{"model": "image diffusion model", "dataset": "made-up ball-and-stick molecule models", "train_examples": 195000, "image_size": 48, "horizontal_flip": true, "conditioning": "none", "arch": "dit", "objective": "edm", "cond_dim": 256, "norm": "layernorm", "activation": "relu", "mlp_ratio": 4, "head_dim": 32, "fused_qkv": false, "qk_norm": false, "dropout": 0.1, "inner_norm": true, "patch_size": [6, 6], "layers": 12, "width": 256, "positions": "relative_bias", "optimizer": "adamw", "lr": 0.0015, "beta1": 0.95, "beta2": 0.999, "eps": 1e-10, "steps": 5400, "batch_size": 64, "epochs": 1.8, "lr_schedule": "linear", "final_lr_fraction": 0, "warmup_steps": 1080, "weight_decay": 0.0}
Rows from block 7 of a small image diffusion model, named by matrix and row number. Rows with one number belong to one neuron. Each number is 50 + 10 x the weight over its row's rms, rounded and kept within 0 to 99. All counts start at 0.
After each neuron's rows are labels from the 100 images, of 14976 (inputs lightly noised), where the neuron reaches its highest value: "responds to" is what is common among them. Only what is clearly more common there than usual is listed. The data: made-up ball-and-stick molecule models.
# fc1: MLP up (model.blocks.7.mlp.fc1.weight, 1024x256), inputs 0-255
# fc2: MLP down (model.blocks.7.mlp.fc2.weight, 256x1024, transposed), outputs 0-255

fc1.378:55 45 62 55 66 43 43 54 46 52 50 16 55 33 47 51 33 53 44 48 44 48 46 46 43 43 69 69 43 50 49 48 56 66 50 45 50 30 44 51 58 32 40 46 78 49 53 60 37 55 45 57 57 43 45 42 48 37 46 40 41 67 44 45 55 43 35 38 35 64 53 46 88 47 46 69 47 55 49 62 57 69 33 39 52 45 52 58 61 55 44 56 55 55 45 55 48 63 56 56 53 42 29 43 46 51 50 41 52 63 48 42 32 44 42 28 41 49 43 53 52 49 55 50 44 64 54 37 53 53 38 63 42 36 62 48 35 53 41 56 42 54 52 65 21 42 41 54 54 42 47 45 53 43 63 44 50 33 46 50 40 52 59 52 46 54 39 46 49 57 48 45 40 57 39 44 62 57 47 61 51 66 43 49 46 55 46 47 46 52 57 48 37 47 42 40 57 51 42 39 43 54 49 52 36 61 36 52 33 53 46 61 51 50 27 37 46 50 40 39 51 41 51 53 37 63 46 49 53 52 46 58 42 52 70 51 63 82 38 58 53 55 65 47 49 53 70 58 60 61 51 42 52 52 57 90
fc2.378:42 62 37 52 57 65 57 51 44 51 57 77 48 47 52 53 40 49 56 52 48 41 42 43 36 38 93 62 47 54 59 62 35 55 47 57 42 68 53 47 51 50 51 60 59 43 50 42 48 54 56 49 62 56 56 53 57 35 49 59 42 48 45 45 52 56 34 41 61 44 49 53 17 40 59 34 34 65 57 40 54 47 18 50 55 44 50 57 45 41 48 44 64 54 51 39 43 49 63 68 53 53 44 53 57 56 44 57 54 36 46 47 54 51 54 56 54 43 60 43 53 43 60 43 50 65 63 50 57 39 51 61 55 65 54 59 44 54 61 52 49 56 56 46 27 52 67 51 45 51 64 50 69 42 45 39 53 53 69 66 49 54 51 37 42 39 56 38 50 46 50 53 42 55 54 43 44 46 54 29 39 39 60 54 48 65 53 54 37 40 37 45 59 36 49 58 49 56 52 47 38 50 51 53 37 27 56 44 59 50 46 60 53 51 47 57 61 53 55 70 49 48 44 30 63 43 64 41 44 53 51 48 56 48 28 66 37 70 41 50 34 43 71 50 56 60 70 42 36 33 45 54 43 54 61 15
responds to: dark backdrop

fc1.767:53 54 38 48 36 54 49 63 43 40 57 67 41 52 60 55 62 66 48 74 53 53 53 62 39 45 59 56 50 47 54 49 31 58 51 56 51 44 47 47 47 54 39 65 55 61 42 48 58 31 38 27 41 61 57 38 42 45 61 65 63 53 45 66 38 58 63 43 47 36 44 54 50 35 58 29 79 46 57 49 43 46 52 49 59 51 55 48 54 57 53 61 42 58 55 51 44 63 43 46 49 49 53 48 36 53 52 40 47 38 49 63 54 52 59 55 49 64 69 57 55 45 42 71 45 54 51 52 51 55 51 41 34 31 63 54 41 64 53 42 59 60 48 42 59 55 51 47 37 61 48 37 51 48 63 62 37 41 65 39 59 54 43 54 56 54 57 63 48 49 36 39 41 53 46 47 68 56 36 56 38 73 58 49 62 58 39 50 46 53 44 41 46 46 47 53 52 43 88 58 43 48 59 50 43 36 72 31 62 42 40 41 48 46 66 61 62 36 53 43 41 60 64 49 46 41 50 58 52 42 53 57 50 45 50 38 39 10 69 51 50 53 35 55 53 60 37 32 51 48 53 56 48 63 31 38
fc2.767:56 50 57 44 69 49 45 61 54 46 44 36 62 48 64 49 37 44 45 54 50 59 55 41 55 60 37 52 40 49 41 46 53 33 59 39 51 49 47 58 48 67 38 22 60 37 58 59 45 41 44 54 28 47 50 68 53 59 63 31 51 74 52 50 74 68 64 46 55 52 47 46 42 38 46 68 55 43 35 57 45 46 52 66 58 45 64 44 46 51 50 59 46 60 50 47 51 43 49 40 52 52 46 68 46 46 53 51 60 60 44 45 67 56 63 49 55 45 36 58 41 51 60 43 55 35 54 37 65 59 52 38 66 61 44 37 59 54 43 61 47 51 57 68 41 42 47 52 44 28 42 49 40 44 46 67 54 62 48 42 42 35 64 59 54 49 59 51 59 44 46 42 51 56 43 56 55 58 42 52 40 17 47 46 60 47 42 47 42 51 63 52 47 40 53 44 56 29 41 55 52 44 56 55 48 68 43 64 43 53 55 55 37 47 39 45 50 63 40 65 55 49 54 66 63 55 38 41 46 39 40 43 44 64 67 38 56 00 39 51 50 45 31 58 51 49 44 51 50 62 61 58 50 50 38 55
responds to: small balls on sticks

fc1.509:64 44 54 46 52 44 49 62 49 58 43 45 42 52 59 37 44 45 49 60 69 37 31 46 39 67 27 53 54 60 65 49 40 68 71 39 47 38 41 35 42 20 67 38 53 58 47 50 46 65 55 47 43 70 58 56 54 45 45 56 48 66 52 47 47 45 67 56 53 51 38 57 62 55 72 51 60 45 56 40 43 43 55 38 61 57 28 55 58 43 44 43 41 37 58 57 51 50 52 59 77 55 42 53 50 45 38 64 55 41 57 21 42 60 64 42 64 49 51 48 58 44 39 42 54 54 56 53 60 56 68 56 46 51 47 48 34 51 37 55 72 52 58 56 56 33 44 59 37 54 53 48 54 47 47 55 42 54 36 47 43 49 58 54 44 57 46 54 51 47 47 42 55 55 45 51 55 72 41 68 57 43 60 30 52 77 48 33 45 44 44 43 46 55 57 67 35 47 41 51 48 48 60 45 44 48 59 51 48 47 60 66 49 62 44 41 49 34 46 30 53 54 31 43 34 66 57 51 60 53 40 53 62 57 64 45 60 42 58 77 55 42 44 44 46 63 68 59 36 62 53 57 61 54 42 40
fc2.509:58 71 54 63 54 74 62 47 55 69 41 43 56 52 54 42 60 34 57 39 41 54 39 19 33 46 44 49 50 31 71 35 43 67 60 67 52 61 71 63 54 46 34 64 54 43 60 39 63 64 50 54 45 47 48 50 64 43 51 58 44 51 41 47 62 50 29 52 53 52 39 43 72 51 60 47 60 52 44 61 57 59 44 45 36 43 18 50 46 49 53 51 48 32 54 50 48 40 61 50 27 42 34 43 59 46 46 37 61 65 47 28 38 61 64 60 51 43 45 58 54 55 52 40 53 41 58 46 54 54 52 44 53 53 56 42 35 54 64 62 75 55 58 48 37 64 65 62 39 41 59 54 44 40 62 49 59 61 59 57 48 58 59 47 52 45 53 53 52 45 37 60 46 48 54 52 71 54 63 63 38 57 56 61 55 43 51 68 52 36 42 42 47 48 44 42 62 48 45 54 51 46 52 47 49 39 30 41 35 51 50 66 52 35 46 28 41 59 58 48 56 38 32 39 48 45 56 46 42 52 45 57 67 56 59 46 39 37 53 37 35 44 39 55 50 49 59 57 65 45 60 48 46 48 40 54
responds to: small balls on sticks

fc1.322:39 44 47 13 53 35 46 71 60 19 52 30 48 46 45 30 53 52 40 46 69 47 42 43 59 53 31 49 55 57 44 57 37 58 55 58 57 54 43 43 55 49 42 59 24 49 51 49 57 58 49 51 61 45 56 43 53 47 50 46 46 45 51 44 48 38 53 59 55 41 72 68 39 59 50 55 46 48 42 57 56 61 49 70 50 57 48 69 42 49 62 32 39 54 48 56 81 39 46 41 54 69 30 56 52 61 55 55 35 50 43 50 50 37 50 47 49 48 46 46 49 68 54 55 46 51 59 41 56 58 51 53 48 65 59 42 59 49 48 35 42 35 46 54 60 46 53 64 42 51 44 31 30 57 57 55 62 44 71 47 65 51 43 29 65 70 52 50 49 54 46 61 49 65 56 62 40 59 48 59 30 47 31 38 37 80 64 50 65 53 42 45 41 45 50 44 43 39 52 46 44 49 66 62 48 40 50 57 36 48 60 64 43 60 50 44 57 54 46 55 57 46 50 44 54 52 33 55 65 51 56 42 42 40 58 49 45 53 49 43 59 63 59 43 55 60 55 52 29 33 53 52 44 43 49 38
fc2.322:50 38 52 63 61 44 55 53 55 48 35 68 62 31 44 60 25 60 64 62 52 65 53 39 54 55 43 45 68 44 48 47 57 44 55 34 47 65 67 53 52 36 43 53 46 43 52 57 38 42 68 40 54 50 45 37 56 56 52 72 43 27 62 67 57 49 61 52 52 65 58 42 67 61 50 64 45 58 54 67 45 26 32 61 51 48 41 53 46 44 43 44 36 46 51 52 52 57 59 47 39 58 49 59 51 47 50 62 49 60 52 52 56 64 63 52 47 66 61 68 54 62 50 50 33 57 45 64 55 55 50 55 60 36 51 54 52 59 54 65 49 54 48 54 48 43 58 44 53 54 40 57 40 58 59 52 39 49 39 50 66 62 43 44 54 46 48 83 60 61 56 64 40 59 40 54 57 59 53 21 47 77 40 63 42 59 49 40 49 52 63 51 62 52 59 58 57 51 47 53 42 44 37 51 38 48 24 33 64 49 49 47 49 58 44 53 51 45 38 53 57 48 59 71 67 43 58 42 41 70 53 55 52 52 59 60 67 63 59 47 49 42 57 49 57 71 55 41 67 61 55 50 59 44 49 76
responds to: small balls on sticks

fc1.502:53 57 43 64 47 51 62 71 52 45 38 61 53 51 50 38 43 35 66 27 56 49 48 51 32 76 33 64 57 30 43 54 44 48 56 36 43 61 46 39 67 66 58 46 83 52 50 42 53 50 63 58 46 44 59 53 53 30 48 45 56 42 55 58 34 45 56 54 42 45 47 62 40 53 51 34 62 55 44 52 32 34 38 49 33 65 57 37 60 40 53 48 44 45 44 39 49 60 74 29 45 48 63 41 64 56 62 50 44 57 58 51 58 44 56 30 65 44 59 37 41 51 39 59 50 65 59 35 50 52 51 38 54 60 49 49 61 43 59 61 45 54 48 54 57 42 55 49 54 40 57 46 45 45 49 40 49 59 53 53 41 41 46 62 57 57 51 56 47 73 40 59 68 40 56 44 45 57 47 65 49 40 66 62 51 44 52 40 54 46 63 44 44 33 53 40 54 52 58 67 54 53 63 60 47 64 43 48 44 47 40 71 44 61 55 30 62 62 46 62 59 50 62 30 49 66 48 40 65 50 53 59 44 35 38 34 54 55 47 57 46 47 58 31 38 40 66 59 38 36 56 35 54 51 42 42
fc2.502:52 50 57 58 51 55 53 65 50 58 58 38 46 48 52 59 62 62 68 43 58 50 47 56 67 52 40 69 60 30 56 48 65 55 51 39 56 47 42 38 52 49 60 44 73 45 47 60 61 51 64 54 54 59 60 63 61 61 53 49 42 57 42 38 56 49 49 57 45 55 54 51 62 41 49 45 40 67 50 50 59 63 30 45 29 43 27 37 58 66 41 60 53 70 55 49 54 41 38 65 58 50 32 51 52 67 46 71 46 43 56 46 53 43 48 39 26 57 58 58 65 55 74 55 41 57 46 61 49 53 61 60 56 42 52 50 36 39 52 40 65 54 58 40 45 49 56 46 47 53 54 58 51 43 46 44 52 50 50 55 43 39 40 76 43 41 58 39 64 40 63 67 29 48 54 62 53 62 62 54 43 39 57 68 38 44 54 40 52 54 38 43 55 69 49 50 51 49 58 37 55 54 51 41 54 41 31 49 77 54 66 26 48 43 48 44 61 72 46 57 51 51 37 25 43 57 51 43 49 33 59 38 66 55 50 31 41 47 48 51 43 58 60 36 30 41 49 47 58 52 45 34 59 63 57 49
responds to: dark backdrop

fc1.142:50 62 37 57 42 45 51 56 59 44 42 49 67 60 71 55 59 43 55 70 40 47 62 56 66 41 41 53 45 44 50 37 43 62 49 46 40 68 50 54 53 57 23 30 70 53 39 53 60 48 45 49 53 48 52 57 57 53 46 37 46 45 50 51 52 50 55 35 56 49 54 71 41 51 42 45 56 52 68 54 64 40 32 57 51 44 45 50 24 37 47 70 57 55 45 64 79 40 57 57 48 46 47 58 32 57 51 50 43 53 35 42 54 31 43 43 49 70 58 42 58 70 47 60 50 75 55 42 48 45 52 39 32 34 44 39 40 48 42 49 50 79 50 45 67 30 49 61 54 55 59 43 40 50 44 37 68 52 58 61 27 60 45 39 39 60 59 69 47 37 37 35 49 58 47 47 43 42 49 51 54 37 68 37 57 57 32 45 57 47 49 47 52 47 64 52 47 54 57 55 49 39 48 62 40 50 38 59 51 50 61 43 50 67 55 48 45 62 71 62 42 66 52 59 54 43 62 29 47 54 49 45 38 49 42 26 61 55 53 47 43 46 43 49 53 42 62 55 36 42 54 50 45 40 45 51
fc2.142:53 37 66 44 43 64 56 56 68 48 43 52 49 44 71 39 54 57 59 48 48 50 52 57 44 44 42 34 41 51 46 79 47 59 43 48 63 61 43 46 43 53 48 45 52 52 80 73 78 40 30 58 40 54 50 62 56 40 41 60 44 38 30 49 45 53 25 51 51 44 50 69 41 60 42 54 55 45 40 53 56 39 43 56 44 58 69 61 45 40 47 59 55 48 58 60 58 45 50 51 39 48 48 39 40 64 57 59 42 44 34 52 25 46 36 35 46 48 43 51 41 52 45 49 45 53 46 55 54 34 53 41 56 48 42 60 47 43 59 43 55 37 70 51 48 31 69 50 45 48 42 48 55 25 29 39 54 51 62 66 59 55 49 50 32 42 61 52 41 53 44 36 47 62 45 43 55 49 56 53 46 62 52 44 44 34 32 58 74 58 56 47 73 40 43 34 48 57 46 41 55 46 44 39 65 60 48 56 60 40 31 53 51 47 47 33 49 40 69 65 52 55 59 57 57 49 45 36 72 46 56 57 64 53 45 65 64 55 42 33 40 51 52 47 59 50 47 44 42 36 44 61 49 46 56 44
responds to: green ball

fc1.59:55 44 63 42 26 51 48 66 52 48 44 57 51 44 50 41 40 43 45 37 51 59 49 52 52 42 68 60 42 49 42 57 32 40 59 52 58 65 55 43 45 39 54 39 68 59 46 50 57 61 53 46 60 64 45 72 42 53 44 55 48 42 65 57 35 58 57 53 55 46 38 50 41 32 56 56 51 51 52 49 64 53 67 65 54 68 33 57 40 38 42 41 56 35 43 61 60 56 53 31 53 50 44 73 70 38 43 63 52 45 48 41 47 60 44 32 46 40 44 64 62 55 55 54 67 53 60 51 47 41 58 69 52 75 51 60 39 55 25 46 53 62 56 54 42 46 47 43 37 52 46 63 55 48 56 42 33 49 36 41 50 42 50 46 54 48 49 45 56 52 53 42 57 33 56 45 67 46 41 39 45 58 43 54 50 43 57 22 52 55 45 46 54 50 59 32 30 39 45 42 48 63 43 34 55 26 60 44 56 57 51 64 55 34 49 37 45 62 52 65 43 26 50 59 38 62 60 49 52 52 25 44 60 59 55 54 56 54 34 43 37 54 60 43 50 40 70 59 37 77 43 42 47 38 62 52
fc2.59:44 50 55 52 37 51 47 55 49 45 59 54 48 45 43 44 31 56 39 53 36 58 51 57 41 46 55 39 56 50 65 44 45 32 72 57 46 27 49 51 45 36 58 61 49 46 46 55 40 49 51 31 73 47 48 44 51 34 61 32 40 59 46 36 51 52 41 74 48 55 51 47 71 54 44 42 58 49 42 59 37 48 89 56 63 53 35 49 37 45 41 50 62 54 49 59 58 39 57 65 50 59 57 45 56 26 46 42 47 65 37 44 65 66 49 57 52 59 48 47 47 45 46 41 54 54 56 52 47 48 48 55 54 33 47 54 43 59 63 62 41 50 60 36 33 56 70 57 63 46 54 46 57 54 56 51 59 65 61 51 69 59 72 55 46 40 48 62 54 49 49 55 46 53 59 52 43 27 57 69 52 43 56 57 48 49 42 53 49 57 49 43 60 43 34 61 58 59 40 57 45 45 54 42 50 76 47 46 34 60 64 63 49 61 40 26 63 53 49 50 53 52 43 50 68 32 42 51 59 45 54 38 52 31 40 38 47 71 43 49 64 51 52 43 47 57 67 61 46 20 47 43 36 50 53 35
responds to: space-filling

fc1.593:62 30 50 44 53 28 50 47 55 45 53 43 56 50 40 56 59 45 53 61 35 44 50 25 60 54 48 56 57 68 50 54 43 27 64 53 48 69 76 61 50 61 41 40 34 46 39 55 66 78 47 46 51 51 50 67 65 67 60 45 41 37 51 51 61 48 30 63 54 44 55 51 46 67 54 70 27 62 43 55 47 55 41 52 55 43 28 66 62 59 57 66 54 35 52 52 39 52 65 59 66 44 35 55 59 45 53 42 54 45 64 48 78 43 48 40 48 48 16 58 52 48 58 46 52 53 52 46 37 50 44 42 65 46 45 53 44 41 42 52 43 48 50 53 70 35 60 52 64 57 52 63 56 63 40 47 56 56 54 48 69 56 40 55 44 48 37 49 39 54 48 47 56 46 38 50 48 46 43 38 63 38 48 57 53 45 54 54 60 38 51 39 47 40 57 46 51 27 55 59 53 51 49 50 50 55 41 52 51 43 53 42 37 44 64 44 48 52 38 58 57 39 48 40 48 69 42 47 49 49 55 35 49 50 66 62 56 56 33 56 54 39 82 53 49 53 63 56 55 59 55 44 38 54 35 38
fc2.593:29 55 68 40 59 48 58 27 46 62 42 54 44 47 42 39 52 44 53 56 56 34 47 53 39 40 48 49 49 51 51 34 45 17 50 53 52 70 49 53 46 33 51 76 47 69 56 36 54 63 43 46 52 56 44 55 56 51 46 46 55 45 47 41 45 55 33 41 56 57 43 41 31 53 61 58 65 40 36 47 56 32 49 21 53 37 39 61 46 70 37 51 56 48 42 35 53 52 70 35 42 52 51 61 64 50 55 47 38 50 42 51 73 44 47 50 46 47 36 52 37 45 36 40 53 44 42 52 38 62 58 48 36 45 50 51 34 48 38 30 66 52 55 55 33 42 46 51 51 44 39 36 46 61 54 34 51 44 48 54 37 68 52 52 49 52 38 41 41 46 57 41 46 45 34 43 51 33 47 82 62 51 59 65 59 51 47 64 55 52 50 48 55 72 53 54 50 49 42 49 53 60 41 58 50 34 48 39 63 48 43 55 47 61 59 44 51 51 41 50 58 38 52 49 25 45 38 49 58 41 53 47 48 49 47 29 46 28 66 32 53 52 37 48 45 39 33 63 48 38 45 50 41 59 55 36
responds to: space-filling

fc1.35:32 48 64 62 65 43 45 78 59 48 56 46 46 70 29 40 48 41 59 38 42 34 44 46 48 31 42 61 51 66 60 56 47 47 38 52 41 55 66 61 45 50 39 56 52 60 54 63 70 54 59 42 49 39 43 66 60 50 58 45 37 44 52 55 43 62 61 46 51 40 50 68 51 55 37 29 57 47 53 50 35 53 51 51 53 41 48 43 32 63 56 62 47 49 49 66 46 44 52 61 66 62 41 59 71 41 43 57 50 55 53 57 60 53 43 19 57 37 49 43 43 44 54 51 19 38 54 44 49 58 60 41 48 55 52 57 66 42 34 64 53 47 48 49 53 52 45 42 45 37 45 57 35 56 58 53 54 34 72 50 40 53 64 45 39 52 29 52 26 52 41 61 37 51 55 43 51 67 56 51 39 44 55 52 39 60 51 67 35 39 47 50 26 48 59 53 50 64 41 54 54 44 49 50 66 42 49 51 64 64 50 46 46 56 72 49 44 60 57 43 53 45 38 54 39 49 53 61 66 59 39 51 45 56 45 49 49 52 27 52 69 47 59 56 42 55 52 57 40 51 78 46 43 51 65 52
fc2.35:47 54 36 45 62 54 52 53 50 53 40 57 42 32 32 46 51 45 47 40 47 40 53 41 50 38 39 47 51 57 54 36 42 49 61 44 56 45 42 46 50 60 38 54 50 51 50 53 53 58 60 30 60 35 40 69 46 64 42 48 53 30 58 41 47 62 55 43 50 56 31 70 50 59 55 65 54 43 60 42 50 48 65 62 44 46 43 61 39 55 26 69 45 62 40 46 64 51 41 44 53 53 52 47 60 45 61 45 43 46 44 58 43 41 55 34 48 48 61 66 45 39 45 69 64 42 37 57 58 60 49 42 49 36 36 48 25 29 36 40 41 45 46 47 40 58 49 57 52 53 40 41 47 45 61 52 60 63 52 65 69 55 75 46 40 43 46 48 34 33 54 45 54 53 46 51 55 51 64 48 31 63 60 46 49 51 59 54 73 53 40 44 38 41 60 66 29 35 28 44 31 37 35 62 37 44 42 51 47 35 62 37 42 47 36 59 66 54 40 52 38 56 48 53 79 47 53 43 45 44 41 40 54 36 33 44 46 52 61 51 51 57 50 74 47 51 52 46 51 67 32 40 53 60 58 49
responds to: green ball

fc1.675:51 49 71 40 24 66 32 44 49 51 56 56 46 34 57 32 50 48 60 59 48 28 45 46 54 38 48 55 44 45 42 63 51 48 78 59 48 53 37 47 35 42 59 53 52 67 38 51 65 60 55 36 49 55 54 40 64 57 29 61 44 47 48 51 49 42 62 40 57 48 41 71 49 45 62 64 53 58 38 35 58 63 57 47 39 68 53 55 31 56 37 44 45 31 57 32 50 58 40 52 39 53 62 50 40 61 40 64 48 43 55 50 66 35 40 57 41 40 23 64 40 40 48 48 43 55 40 60 37 49 37 58 60 48 49 51 41 59 37 57 53 50 36 55 62 50 53 56 50 42 38 51 41 56 46 56 44 45 53 60 47 48 40 42 47 69 67 42 69 50 60 50 45 58 46 52 35 60 51 49 38 48 33 37 48 72 53 35 45 52 39 53 33 56 60 55 50 43 45 44 59 41 59 59 65 67 51 48 60 53 56 52 55 50 60 55 62 45 54 55 57 43 47 69 45 44 47 50 50 41 38 53 36 47 61 79 41 51 63 48 64 16 62 58 56 42 58 62 52 45 38 44 48 44 47 44
fc2.675:55 60 45 43 41 60 55 50 66 54 63 35 61 62 63 50 42 52 62 53 55 34 45 74 55 49 58 43 39 29 53 45 49 66 63 53 55 65 50 48 51 56 47 36 60 37 65 50 74 45 47 49 59 56 59 35 47 53 50 29 44 43 44 43 51 51 23 27 44 50 60 42 51 49 39 44 51 60 54 66 48 38 49 28 43 39 53 53 36 40 48 49 60 62 54 35 57 26 53 46 41 55 42 52 29 69 48 56 46 46 56 58 36 48 62 46 46 59 42 43 37 59 52 62 47 52 60 53 61 47 35 60 49 52 75 49 52 54 55 47 49 39 51 49 73 56 69 43 48 51 50 57 38 53 46 68 41 46 47 40 38 62 42 55 43 57 44 44 59 56 37 47 54 68 39 49 46 55 56 52 33 47 39 48 45 55 47 55 61 51 49 39 41 41 51 78 67 42 40 43 59 49 64 43 60 28 61 55 51 34 43 50 68 36 51 49 51 54 62 18 48 54 59 37 56 47 52 40 42 64 31 59 54 56 48 65 57 39 50 49 46 47 49 58 74 44 42 56 60 46 48 67 52 35 55 44
responds to: space-filling

fc1.267:29 53 37 43 38 56 46 47 52 50 26 48 44 52 51 53 43 45 62 55 68 35 35 47 54 45 56 22 52 46 29 34 21 75 54 46 53 68 55 50 34 52 57 40 58 45 52 56 61 65 47 37 69 53 60 56 53 54 61 54 58 50 56 52 35 43 44 52 45 40 42 52 52 28 40 45 71 46 64 54 58 49 66 52 50 61 31 69 56 27 47 54 71 40 59 45 55 54 43 49 51 67 58 53 54 48 66 49 58 44 27 57 41 49 65 60 70 62 40 53 57 53 35 50 43 46 48 58 49 49 62 49 65 52 57 65 48 55 43 39 46 57 56 50 66 63 48 55 57 39 49 33 43 42 54 42 53 51 46 60 54 55 71 54 39 51 41 48 55 69 51 44 49 61 59 53 50 58 67 49 34 47 53 56 39 74 62 55 34 27 37 57 50 53 41 48 41 42 61 55 49 40 38 32 42 61 46 53 43 33 47 57 39 60 38 44 42 48 53 35 36 44 50 43 47 54 34 64 50 53 63 55 58 38 42 62 30 53 49 59 52 40 58 53 48 44 50 62 47 46 44 51 39 57 53 49
fc2.267:47 64 74 57 35 58 47 57 54 43 54 50 55 59 43 53 55 44 43 53 50 51 52 47 54 50 22 25 51 46 45 79 51 51 39 54 48 22 51 44 58 36 50 23 53 48 48 54 41 41 53 49 58 38 58 47 55 41 45 62 41 40 55 53 49 54 72 50 57 58 36 50 87 48 33 40 85 56 32 62 43 55 38 37 52 48 41 50 51 62 58 70 72 45 54 57 48 49 49 42 49 55 51 50 52 48 52 40 44 59 49 51 78 46 56 49 51 43 54 56 61 47 45 49 63 51 57 54 48 49 46 50 59 45 61 49 55 49 52 46 47 49 48 55 47 51 28 45 45 49 48 63 51 53 46 43 49 55 51 46 59 42 47 46 56 57 37 60 51 44 61 40 44 56 45 50 65 59 59 71 55 84 53 45 52 43 49 43 39 50 54 51 55 50 46 59 49 54 50 45 53 41 44 44 56 57 60 48 59 55 50 62 48 47 57 56 57 59 52 99 39 58 48 44 62 41 52 53 52 53 56 53 53 55 64 67 55 47 57 52 56 35 49 42 49 42 51 53 84 55 54 56 37 41 46 49
responds to: small balls on sticks; balls: twelve

fc1.756:54 46 50 52 63 43 47 49 50 48 61 56 43 43 60 41 43 48 41 57 49 40 49 48 77 38 48 48 50 54 52 67 40 53 46 44 63 48 43 56 59 38 26 44 65 61 50 55 54 32 55 52 75 58 59 30 44 57 72 38 51 37 53 57 60 54 66 32 48 68 62 64 56 63 56 45 60 45 35 49 39 31 64 46 55 53 61 53 39 46 68 33 41 71 43 51 49 52 48 44 46 65 52 38 53 51 50 71 39 71 45 46 45 46 41 62 45 69 79 51 38 45 52 59 42 67 56 41 62 48 64 46 42 44 53 52 64 43 43 41 46 45 54 64 50 54 59 40 71 43 37 45 49 36 61 37 50 53 55 53 52 53 40 58 57 51 48 39 56 43 64 49 49 57 63 44 48 56 49 58 35 47 59 61 43 37 52 48 54 45 57 54 50 60 61 37 42 54 53 51 50 38 38 49 57 33 57 35 32 50 59 49 53 46 45 54 34 50 62 50 51 36 47 48 49 41 37 35 34 30 43 49 36 51 45 64 30 71 64 31 41 62 53 44 58 61 42 49 38 46 45 36 39 35 68 49
fc2.756:58 49 52 50 52 35 20 35 46 36 42 45 56 36 37 47 64 56 56 51 48 52 52 55 61 35 53 38 34 58 42 55 65 42 36 57 62 42 59 53 43 63 65 62 69 60 52 55 35 58 53 36 40 47 28 39 38 59 62 78 42 50 65 50 47 53 44 50 40 57 64 47 42 54 53 68 50 46 58 39 53 58 64 60 44 64 59 38 58 49 47 66 36 65 44 42 49 63 50 36 55 74 65 56 44 53 50 49 48 47 45 60 53 49 54 43 43 65 65 47 42 65 31 60 39 55 38 50 35 58 32 47 37 42 57 45 55 54 42 39 38 49 57 36 30 42 47 43 55 48 33 55 53 45 45 48 48 47 55 67 56 54 53 51 42 44 36 60 40 31 47 47 41 49 35 58 54 51 32 52 56 63 61 36 52 57 35 49 64 58 44 49 41 68 54 65 41 45 43 36 49 58 44 41 49 44 44 50 56 54 45 51 58 59 32 41 64 49 38 47 39 43 59 49 38 67 50 60 56 50 66 48 26 58 52 53 73 70 55 59 50 45 52 61 36 53 48 48 58 48 30 57 48 47 56 31
responds to: small balls on sticks

fc1.51:46 43 69 49 50 42 48 43 41 52 63 26 75 56 54 63 47 58 34 54 36 50 46 57 52 48 70 56 44 45 48 75 45 53 63 33 59 49 41 65 60 31 54 34 56 65 55 55 66 36 48 58 64 24 38 54 54 49 38 70 65 57 44 52 52 65 62 53 41 48 55 49 48 54 35 54 53 58 37 52 42 38 59 47 43 39 57 41 37 45 44 43 60 39 53 44 71 41 50 58 52 45 57 70 49 69 66 47 37 47 48 55 52 42 43 52 48 44 42 60 43 57 52 53 36 51 62 48 59 45 42 68 32 43 47 53 52 53 50 54 47 39 61 45 42 42 35 49 60 43 48 39 50 59 51 47 31 44 49 52 60 42 39 67 38 47 47 42 38 39 50 54 53 53 57 47 57 41 48 59 40 54 52 34 52 56 52 37 56 51 49 39 20 51 56 48 38 45 24 42 56 55 53 36 51 51 48 61 45 32 56 51 62 66 55 37 42 67 54 46 44 51 44 51 48 38 36 37 35 43 49 41 50 55 51 78 47 61 45 30 47 31 68 36 51 49 39 35 44 59 60 38 56 51 69 35
fc2.51:47 38 71 52 61 68 46 39 54 44 44 55 51 58 50 31 40 44 43 50 50 44 49 63 44 43 60 46 42 51 61 43 58 61 54 55 42 65 50 57 50 58 50 61 42 40 41 52 55 43 41 42 54 33 45 52 49 41 61 68 44 53 58 32 59 57 39 32 32 42 66 52 40 48 59 52 57 43 57 58 65 67 66 49 52 38 54 47 56 52 54 68 53 67 43 60 61 60 55 58 51 64 38 51 48 68 64 45 38 53 56 57 60 48 49 65 46 58 42 34 36 47 51 56 54 63 46 59 73 56 39 63 55 41 58 40 39 62 58 51 48 55 70 35 34 57 60 31 55 63 49 60 51 38 37 44 48 50 61 55 47 47 47 53 44 40 57 46 40 24 40 47 50 51 55 43 44 46 60 47 59 79 53 39 43 49 47 36 45 55 35 52 37 49 52 74 49 34 43 43 48 52 63 48 43 56 67 41 67 57 51 51 45 32 44 54 70 37 54 60 33 41 66 51 45 44 58 47 52 48 58 53 40 46 50 76 53 70 53 49 42 56 83 66 44 52 55 60 73 35 50 62 49 39 52 44
responds to: small balls on sticks